config.yaml
encoder_arch: "nf_resnet"
model: "image FSQ autoencoder"
dataset: "simulated telescope pictures of galaxies"
train_examples: 48750
image_size: 32
crop_scale_min: 0.8
horizontal_flip: false
bottleneck: "fsq"
downsampling_factor: 8
encoder_norm: "none_scaled_ws"
encoder_activation: "relu6"
encoder_depths: [2, 2, 3, 2]
encoder_kernel_size: 3
encoder_stem: "deep"
encoder_avg_pool_shortcut: true
encoder_widths: [48, 80, 144, 256]
encoder_residual_scale: 0.1
loss: "l1"
latent_channels: 4
decoder_norm: "groupnorm"
decoder_activation: "silu"
decoder_weight_standardization: true
decoder_widths: [64, 128, 192, 256]
decoder_blocks_per_level: 2
decoder_block: "plain"
decoder_attention: false
decoder_upsampling: "nearest_conv"
levels: 5
init: "xavier_uniform"
residual_init: "zero_last"
optimizer: "adamw"
lr: 0.0032
beta1: 0.9
beta2: 0.98
eps: 1e-08
grad_clip: 3.0
steps: 19000
batch_size: 384
epochs: 149.7
lr_schedule: "wsd_sqrt"
decay_fraction: 0.4
final_lr_fraction: 0.05
warmup_steps: 1900
weight_decay: 0.03
Rows from block 5 of the encoder of a small image FSQ autoencoder, named by matrix and row number. Rows with one number belong to one channel. Each number is 200 + 20 x the weight over its row's rms, rounded and kept within 0 to 999. All counts start at 0.
Before each channel's rows are labels from the 100 images, of 14848, where the channel reaches its highest value: "strongest on" is what is common among them. Only what is clearly more common there than usual is listed. The data: simulated telescope pictures of galaxies.
# convs0: first 3x3 conv (encoder.blocks.5.convs.0.weight, 144x144x3x3, standardized in use, each kernel summed), inputs 54-71
# convs1: second 3x3 conv (encoder.blocks.5.convs.1.weight, 144x144x3x3, standardized in use, transposed, each kernel summed), outputs 54-71

strongest on: irregular
convs0.87,193,164,222,176,204,170,194,202,229,230,190,193,213,221,194,201,212,197
convs1.87,231,185,199,211,165,180,227,200,199,173,212,233,235,240,224,193,165,167

strongest on: bright star with spikes; winding: anticlockwise outward
convs0.3,193,207,154,180,193,213,198,232,221,190,164,209,167,230,186,214,220,249
convs1.3,186,222,197,233,183,207,208,216,206,241,212,201,193,205,182,219,185,248

strongest on: winding: clockwise outward; barred spiral; two-armed spiral
convs0.141,168,199,176,187,237,222,176,216,195,204,195,212,202,236,187,209,236,211
convs1.141,193,195,185,182,225,202,179,167,193,231,195,179,175,208,179,175,231,222

strongest on: bright star with spikes
convs0.75,218,191,178,213,192,230,173,216,173,181,212,188,209,204,213,198,223,229
convs1.75,233,256,208,150,192,182,198,234,214,218,179,218,200,197,208,205,181,212

strongest on: star cluster
convs0.41,190,210,185,224,207,187,182,199,176,199,195,166,200,210,203,204,223,189
convs1.41,191,217,207,190,222,178,177,175,206,184,176,197,194,179,205,191,216,225

strongest on: bright star with spikes
convs0.88,233,158,202,173,202,192,200,208,198,253,202,191,202,208,158,190,215,198
convs1.88,206,226,200,184,195,209,198,209,181,193,164,199,211,216,198,199,256,203

strongest on: bright star with spikes
convs0.31,190,206,159,216,230,196,228,203,213,167,152,245,192,174,191,209,200,175
convs1.31,195,195,188,195,229,207,189,196,219,221,198,175,152,172,199,172,219,223

strongest on: winding: anticlockwise outward
convs0.127,200,190,184,212,172,222,175,200,196,243,188,205,187,202,192,226,185,180
convs1.127,173,197,192,233,151,173,184,207,232,204,208,165,216,217,194,203,205,194

strongest on: irregular
convs0.97,182,198,215,191,195,188,179,190,210,204,186,195,177,174,194,215,179,187
convs1.97,180,233,196,218,225,200,214,201,212,205,219,186,207,192,184,203,202,179

strongest on: winding: clockwise outward; tilted
convs0.132,176,201,193,219,212,204,183,168,214,188,177,200,198,170,207,212,207,151
convs1.132,202,197,203,160,190,200,202,201,202,203,188,195,190,182,209,201,232,164

strongest on: bright star with spikes
convs0.15,189,184,173,231,162,246,211,189,207,184,160,207,193,212,194,208,199,218
convs1.15,208,232,232,179,197,240,196,203,212,272,166,204,232,173,223,219,202,188

strongest on: winding: clockwise outward
convs0.140,202,194,186,196,201,234,173,230,209,225,163,190,202,196,218,214,217,220
convs1.140,215,180,214,195,220,169,157,177,199,212,168,188,209,205,214,191,220,188

strongest on: bright star with spikes
convs0.86,190,167,210,234,195,208,212,223,219,189,194,223,195,216,163,201,205,236
convs1.86,219,226,216,173,194,235,206,183,174,209,169,196,218,210,199,211,215,198

strongest on: irregular
convs0.45,172,183,204,199,171,200,180,187,196,172,236,208,239,205,160,219,173,172
convs1.45,204,212,201,221,176,208,208,209,184,215,182,222,242,224,204,231,199,211

strongest on: irregular
convs0.5,176,178,206,194,183,214,215,182,205,206,207,206,210,190,204,165,173,195
convs1.5,213,204,210,205,169,180,221,211,222,155,242,197,207,215,208,192,168,172

strongest on: bright star with spikes
convs0.73,174,200,194,205,194,206,177,196,203,176,201,185,197,248,200,195,218,199
convs1.73,199,194,229,158,185,198,189,228,212,239,198,204,198,177,212,198,175,229

strongest on: irregular; winding: clockwise outward
convs0.90,215,195,203,242,209,206,185,152,207,233,186,156,225,188,204,186,197,166
convs1.90,190,206,176,236,202,169,212,219,213,184,181,194,177,224,213,186,209,171

strongest on: winding: anticlockwise outward
convs0.34,235,211,160,201,190,176,200,250,182,199,203,218,206,186,224,186,217,211
convs1.34,163,196,180,185,207,206,202,217,224,204,219,178,183,202,162,190,202,192

strongest on: winding: anticlockwise outward
convs0.37,164,213,180,233,240,194,180,191,185,199,151,231,195,170,194,249,226,178
convs1.37,193,197,203,197,227,219,198,175,201,241,175,190,182,192,198,193,232,204

strongest on: many-armed spiral
convs0.143,193,204,201,207,169,203,192,176,173,173,173,188,190,186,195,205,221,177
convs1.143,182,196,219,191,213,198,185,220,188,217,208,187,193,183,195,168,214,233

strongest on: bright star with spikes
convs0.10,205,189,175,181,207,205,197,190,225,194,206,199,210,251,191,214,205,167
convs1.10,206,199,199,178,184,198,192,227,194,207,192,198,189,178,209,163,171,213

strongest on: noisy
convs0.128,209,188,211,233,203,182,190,195,196,202,250,207,202,190,210,199,186,139
convs1.128,196,198,202,253,186,210,213,226,189,220,193,220,220,212,203,227,187,240

strongest on: irregular
convs0.51,197,175,216,200,167,199,201,214,217,247,206,193,212,214,170,198,226,177
convs1.51,218,215,201,206,178,184,206,180,179,185,198,211,231,227,211,202,172,195

strongest on: irregular
convs0.79,185,170,210,189,178,185,192,196,213,217,222,197,211,195,177,187,209,193
convs1.79,214,184,200,175,170,192,220,193,193,197,221,222,217,230,194,202,133,216

strongest on: winding: clockwise outward
convs0.94,212,197,193,197,216,204,148,199,173,229,213,175,170,232,211,213,203,175
convs1.94,192,217,198,210,219,188,214,210,228,222,184,190,205,177,188,183,223,191

strongest on: bright star with spikes; irregular
convs0.121,172,187,187,173,173,167,184,215,227,218,195,158,194,205,178,213,241,209
convs1.121,242,178,206,176,227,199,211,170,171,191,179,204,228,201,206,211,182,163